python train.py --arch="transformer" --model="CTC audio transcriber" --dataset="Morse code for random letters and digits, with fading, noise and interfering tones" --train_examples=26041 --gain_aug_db=6 --input="waveform_16khz" --tokenizer="char" --vocab_size=41 --norm="layernorm" --norm_position="sandwich" --hidden_act="gelu" --mlp_ratio=6 --head_dim=16 --fused_qkv=false --bias="none" --qk_norm=false --parallel_block=false --inner_norm=false --moe="expert_choice" --num_experts=4 --moe_every=2 --expert_mlp_ratio=1 --experts_per_token=2 --shared_expert=true --wave_strides=[5, 2, 2, 2, 2, 2] --subsampling=2 --layers=14 --width=160 --positions="sincos" --optimizer="soap" --beta2=0.95 --learning_rate=0.002 --beta1=0.95 --shampoo_beta=0.95 --eps=1e-08 --precondition_frequency=50 --max_precond_dim=1024 --one_sided=true --adamw_lr_other_params=0.0021 --ema_decay=0.999 --max_steps=6900 --batch_size=128 --epochs=33.9 --lr_schedule="linear" --final_lr_fraction=0 --warmup_steps=1380 --weight_decay=0.1 --adamw_weight_decay_other_params=0
Rows from block 2, named by matrix and row number. Rows with one number belong to one attention dimension. Each number is 500 + 50 x the weight over its row's rms, rounded and kept within 0 to 999. All counts start at 0. Numbers have three digits each. After the name is the row's rms in percent of the matrix's.
# v: attention value (model.blocks.2.attn.v.weight, 160x160), inputs 0-53
# proj: attention output (model.blocks.2.attn.proj.weight, 160x160, transposed), outputs 0-53
v.96 154:547441474477517492478561541484517512553423540447460450488484593613458512397515498488556543581420482593446465560487397472435463454574520432515426419510419498541452
v.97 080:465475489559508569478631596567486519527462522532446491450442547513560510484523464438505531571465489504467527461504497461413441448594415464557493470556471573512483
v.98 105:509466566549438489468577549580475478555449504523481485448492472514617428520468491498533437435449449486556593525569538532486380484572465484456440469533544566576491
v.99 092:503384546517486539511404486561515439488572398472540526487514464451619462586509520502423418430457615497486544539564489510539549610492557547479546513434435561444494
v.100 090:578522512440510571442494521485522513491543464562488506454440479583488458501492556543526500530505385551476456415489506484469476448478578481473495532512402434545534
v.101 096:623574520476457454507498433478567512500535491464529525468411481506439441467517530482426537528531520520486468494499433471608440438481555527461556443498527508587551
v.102 101:518548575513480489563520472497503464463545466481597521513573386471579528620517445491393443417473538431488626468544575461607512509498439535550553524462494476518538
v.103 086:496562543493433502522477501571578469387576474508461444538524475570451400514505554440553539487487535492536506580485388566517540436486532522443485443434505469514526
v.104 089:448457539539435494527462548576478500630466558520441541468556587505530501430501474515464479461413585525423562517509518597476516547536480425524486550476539564466473
v.105 077:469567469542432556479538509521535483563497476538505428463435553536446466481490468520473451405561473621486573547546486466523501475552483549448467390452580544598530
v.106 123:490480486531564449555500435513457470476530473509533584525556555460545570578510546528435467457491567422490601419561557520531553561417494465607507508544485535454503
v.107 090:445458486426479507429466565523409547484486470462498477469579524523423511466500575503598534532440459548547429547482489620478484511448525472511528548469494468506497
v.108 126:558544567451507460574451478542534502469606440507609522502508403434518527607525520460437435477531451461568559416474527470583512508440595486520523547428516499455484
v.109 091:490521440534472520479580505523484507436501517420570539517595490460504591564444594476540539449500519401523530584458601511559585533445528547497505473523557448479558
v.110 103:563503487424431395502499503528531504547502447468545473449477557579429485472521438554445534627450483569437420502473394466512451460504508483521471483483482438514460
v.111 099:529475450501458451540539604503546452528509525470465421493532611526496496416523472495476454596514504488445491575511505471426471428589441489568461483532432563549556
v.112 094:514500507532443476550410562556510465454505426562485533495464502447445489556520539451547423496512483528587506475407440380539501477504561494525539516510520560424467
v.113 132:423380454530452493498508606531593456455504514530551504505468549494502579486479579469472496480560536505556512471523492536501573496501522536555514485634529554465540
v.114 127:509437461500553484478479525539515437603508402560488451521461580544525477424537435548509480482477560538418520551536444538457523437489401436567520491573582523493532
v.115 087:526662494445453554412478464581519475471572350481529471576532444473550414505497493553491494424521514489486547508575530480499547441471572538444565582498496515481583
v.116 142:506486470460563499414508562432545484548472482499419441510399567543475500424484456541505493552578519491454444549530458407510469443541453514517524501593509505582497
v.117 098:460589570451541581497452437462560546436519449502549513415481565471555516518496489551494498494500489515547517433468542386491505520493596536478490486484498450503481
v.118 125:511560583583486571465434500514540475457575473537539489511502434456562453552495512421495509420480549428542523482518492504562498549488503535421542523418553421545427
v.119 122:430554520537469540558546598477564499424522528548512578430503485453484552503502519403505475369546477531566596437495550421508540561486455522507508521463559522490498
v.120 130:536516591591361595517526584510453522465542550543487482485488419482524460491521480487525500416459478465527579464513541570472455538434473457454458517435593513563462
v.121 144:506353431477555528473550481569383474455455532545481504490493578509560553452494499465508524550492519488472583449479552505441525562512486512620482503570373579474543
v.122 113:450454449631483573505443491524507490518521482490460499503492572508549548458491544419597581493471528480571474522514458606456526500491443502482521540485523504502404
v.123 104:529498512552503438546452444476583444457524463417597537543493423395424543531480551495458512495474511452504633403494489521587565497462576507451469488427487500460412
v.124 106:500487460503446535528526475603562429508548490577493505544451486429563420515467506425579416469567519481476600518517538458519510536529482494531482435550491540472569
v.125 115:531555517487428546432551458527480483563496478461469517488555463488614470527486398477479491537469503542531509493542405499470398487496542467463537522524450396551507
v.126 124:522547501391558444530499559473517508471458501443438528468499520537408569549494569583472474547465450424526388472456471401567473522487539539474516506500530478521477
v.127 093:552526490411545411506508452570583478443469506563552533440522446512495556489466462520479499517553478440554526403500432508604467511470551527532519503504474524513480
v.128 078:505451478433542577431564571615473451454461519508451498508525512545546610531500480520490508480540547454535528433482395494419568545479551552492531486465503475500523
v.129 078:477404468527492504521586546566525445510502419579478493504488611561627536502517418428460482503515454532496537599543437516479553474556406404615516432587518538485523
v.130 077:479439504419560512520495463452390485443439502439557521446473485417508518477515502511438427420548536506429488425473515491578423517464544580551473476535535592461529
v.131 099:460488496534409533484477536577547484528473510532482509518576525497511477448526423414543489500427567495533518634520482480586428512489471451430555448428623481588505
v.132 079:506458510382534397529525492691497544452551456545610606552464430492522437483501525481465538452531488567529476460552420469507490573472592543560471495481493510515569
v.133 098:512433476475533587476520432496448534548471568443454457475533567557512552498497450572534517540434605478437462631507593553485510461487502457498471481458520510491444
v.134 090:598459489535502414484539406319560485427568569495451491394474352420470415543481497472546507494461470456508486453498490523485469507465565530539503525471498450528516
v.135 076:474508532477514480407507512382406479497428382469481497578584515519438499487497459558464534531540564456540525456510531583537492507415520564535529490575511491467496
v.136 079:555503500449425421437487494486561472457462489527569496443564586449435457478483502490464537593555543448572421514363394465595560560455561552511470530539459455459411
v.137 073:448511536518375536464469570526534488488504467563594593456516518493583528542439497358435401502542470489565521451581525516496462475508507478558543501527477527586541
v.138 084:462470505400402411447467491502478507510499501478504512474572536389560471475477515488449467411530483463541546443494469522579402541438548503511517499501415502511547
v.139 075:563559512505500420555525543570578522669532463497568484517590530512493356435498495540450517519559555522442487569495435422479477405483475471559523548508558473514497
v.140 084:493454521508614428562470488616534434527484350555505533584526460476584542557527570494502420570621445553445527385527441498476509534525515505544516528549480505452517
v.141 107:544518460522492491529480547568508466553463483513487485426465607557499473385502460514526454497524503485472371649523519552533457453555401434520504406546486502473494
v.142 077:533432488549521574492458556547507530520557505484567530481511523505450512419528589436513469506484530453497542587514525468517496530508473468479598409496616589474493
v.143 100:577445445443468413538572507523603508558511477538462528428502498556399415374493406548528575576489501545471520602458452405459525480563454486581428489510413514476534
v.144 076:462477544562457548512549517479442493565415465453498427459455428465481467478535446452505561479489488424535477433477486536572455525454494562532482612460519395554485
v.145 084:559455464507548525607467550502485484485563576464503547499464489535467488465513469542545473468473479489499495515576545521529562454427574493491543502475439426544529
proj.96 116:541513540552550565446507498501402467479482525487461437548553470474611487455504500493509601390609522496569518491505516572506462414410476485571488468499543501532541
proj.97 086:498526482480512505536452466515513467431553439550490461564558543536542451526442539490499589414537467546473433540477488461604496500471492430445471409536570437527580
proj.98 100:531457489444475510538466486497518485441512530567403404446473582523454504433557471525495523479629504459548517551543434409594480426398602522471531449467429436495555
proj.99 091:512463545409438471623479524546492595494477542536530518473510526535434555530489516500509388556525461474434504487510508439501539485512563525442500610450541549562476
proj.100 092:441576529540445432510484494404477482568483591463561490541524642549498591436477531468577531494497559532545546612455437534527447424573434539527532446476538489459662
proj.101 098:529401574531426476413407490419443494483493534556507514593496556482532523518593519447539412495443453453461533544458532536511530496574512484549456508411480512506606
proj.102 098:478398534408408439514379505493503537521528514547509594431463487499396478538472503483517357541431438476480444524522477483500553551518585557436551490539430571584493
proj.103 098:559489512529471524426442543378501559593441567501590468535489569500496580438585485455487426481492500440453524534476515493518521502591503492591509530425534482474525
proj.104 096:549508512471558445513526399570392444396537542484492446448461470492518458467492579535474526494604536526517480469594482442536449335453490506499507462554482496515473
proj.105 093:578441518480518534460394502497444431473492574537434457601501585475517507431594487449490491482514468440512481563430501480558493483407558439464454490469511474483552
proj.106 106:440520567436476496583460484536559546489454482537539610439461406547424470562420478478522469556443495548514440528549506447533515517558544577445503525515473539589470
proj.107 093:518585485513622554463559482438428451480493491412477426514472509493539458373527494447521619421537512577534496541458471501460450433506444511578519434522519444434467
proj.108 105:450517556490400439540445526461529591516497532467569593439484521515435510527501513523488404556464493502390536526554468468525553530597446576525529547454490491533502
proj.109 101:574503549466433470534491482464604509512512489505475523464452508564386484479465500483532466563385526500456433478544451444534506571566489551410562554465452579486412
proj.110 105:494490512561541476430516486476389524525529604515472522544590524511622518494542565498503475409585516546499572486484556632500480388562485540575493463515507526539579
proj.111 108:448504473534586559506498465510389479505498536530452422510560444487557493452477520498512610442526526551577477451453465587449449501429495401531483443530554462504446
proj.112 098:472592466488500544460556417425488522468528567461551450482493536502484522425494448490443539467439465476481473448556547584473493557462499446522462525469577409458495
proj.113 108:460632552486514516532556442456402504572411496440478459479499482530461508517528474541492509521483540476521439491514546456483514547410544523467469564440605527420480
proj.114 116:471498501493550531462505551517411581441445482518549545444523413492544505503513542440502519539534467494597478465462476460560550534563546496434559530468504519484440
proj.115 092:563518355521538566537543537424496438483504528391504512484518470515427584500531495551477528605470541550504435498498491419428435501498394484553445476549467413420490
proj.116 118:528503574516515510491429457509471515509466492456497554527514502478615482503432554435529506502461430451564542418435498559531582571551521460422470471431532586466485
proj.117 102:584454444517554451471549532494546534478568513408528539510504463474468503595462498502476471512451492567457525503532427543481425470468455459610593544588405510531551
proj.118 113:614488415449586539437508453503465534494402436423479538518527483399520569548545521516583513548551475521540462512485458378420438492513456452559479521555428470398516
proj.119 107:509506396503528539497506487456453506540411453481484426540487464481495493593560495515438524520471541489529432563533543489480454521448544532520566479552517428467487
proj.120 117:477482447453588497468501437545588466463432373503542445514549536474523545561574515519554534548568548523481468589484487363545496492535551488514543539514428461470507
proj.121 112:366553592560423399558535518462456441533541554523497480518484487589455502531433493527428585408577467498522398497525528545527570467382457508424429477455559506549451
proj.122 117:487583506422541537461522531542511544408427440468504515522562538512589508585590537486525531466594529495555477413455480376478524531537555523504567613489528496374446
proj.123 106:542572529494446514516598528473438551574436550557544498466480510532479481557536474504499491512562443483525464493529505527493485543495411444571488489552560411527583
proj.124 107:531573501485523512517555551458439437501397488521427463574474511521413606443564506608543565559461603488525422562544535433474417471439477549473475543443455491476535
proj.125 109:612420437523574493515432486515540504431478464538513561467508487439544561583468575499562504543471546533408542502479525449542470449536488482536489506548344583527590
proj.126 115:485406553558430456540479423504501455555627551494475482544466494509485434407386431509459453457499492504420534510462523626479544503517459443524436442432553508525474
proj.127 097:536437540578487508544563487395455531575606524515487529558427515473446470498486461562459498488470509463434502519517557500424578488459422516489402437537445427519511
proj.128 087:500555453540477471510432475470589492489552474398465525452488503493515459589383523493457445560463422560504509566422554456503499489541494417513427485528572500464503
proj.129 088:462564450470493540457559471519495548452426586474436401424489477517458478475471511554541519473538540544527511527588468479483444468435599492494489545471591426542469
proj.130 088:444522459527472540501507538558573485582568515509519438565489457563415489502458587470498547508540507516493410588476509544478515463430423481430535505438526453500421
proj.131 102:471498472471646472476526462439381522480462469422470526492437472488580472514450496495498578565547480537481463412491491451469497496548520537580465552520463528442444
proj.132 095:525540521544383569526579483436516548508531532495451455459491420472389509480510491558471491519482491572464555563475562463534523460461477503493574457534511505518503
proj.133 104:431468557471508417487419546485475443461547456531536608501531475502558442536483552477505436464557382399502508395516458448473491500554478568463523561523455538533511
proj.134 109:520517500527436456538418542585477468562406436585572491561520564560468582498582536554522468409431486430519523509461499509511517553531424457432458400511397535585544
proj.135 092:454568449497509549518573491504626565465661599503490469506399489515466425481503504502519421536513408581512494589465507531512502527538503494540492501432585506528453
proj.136 090:561432517559531469596578502449470608528617516525561519466476420506474533543398525445414506436490487511385540480511467574372506515558489400483511435518485415529555
proj.137 089:591508416479476506571614427477473544483591517505396490474445514544436486421530446507461560543578509534489556534473496441494462398523439449485526500565542446435532
proj.138 095:497547397581576566470589543435545573509548520463563505569420519537446486418538464448531569600497488588497440519514594457534536480595480461520528456472519459460448
proj.139 083:460375472509611519505457463484330440480485575428522566450454427481494561505510473440522514483408532521528486404511548546471481478551496491521494531482514545464420
proj.140 105:481548473511401596488583482465614574503533566506462418460496468476395451506434453557457492443460551579533515627458486519503523463460468415510503459459610455475501
proj.141 097:435440552445636445456402458506375402476406541463519523550506487492579537600465573431566514495431549436520508458521479459465482521483555585471424584504527588516472
proj.142 089:439553468446547469536597552492402557430485513465433532519426434469579510505440476500471527568559516529520452429492546521482494450576510573520462550526582480512430
proj.143 096:439440496530565540469420419512369478537463589547567465415513410471456560525521547506530463498415502469503521444551480509509392514415519535493513499505478540477458
proj.144 094:525478507448518371520420545454509527492633497525554505506582492602524458566559533501533479541498447488521502524517509409506565418545471483537406498522451489463491
proj.145 101:441512485562502486489482473515504394534497460548562481521489530460431521534504509523383470489472482403478526420430456483386496573549445555447454564538510546435520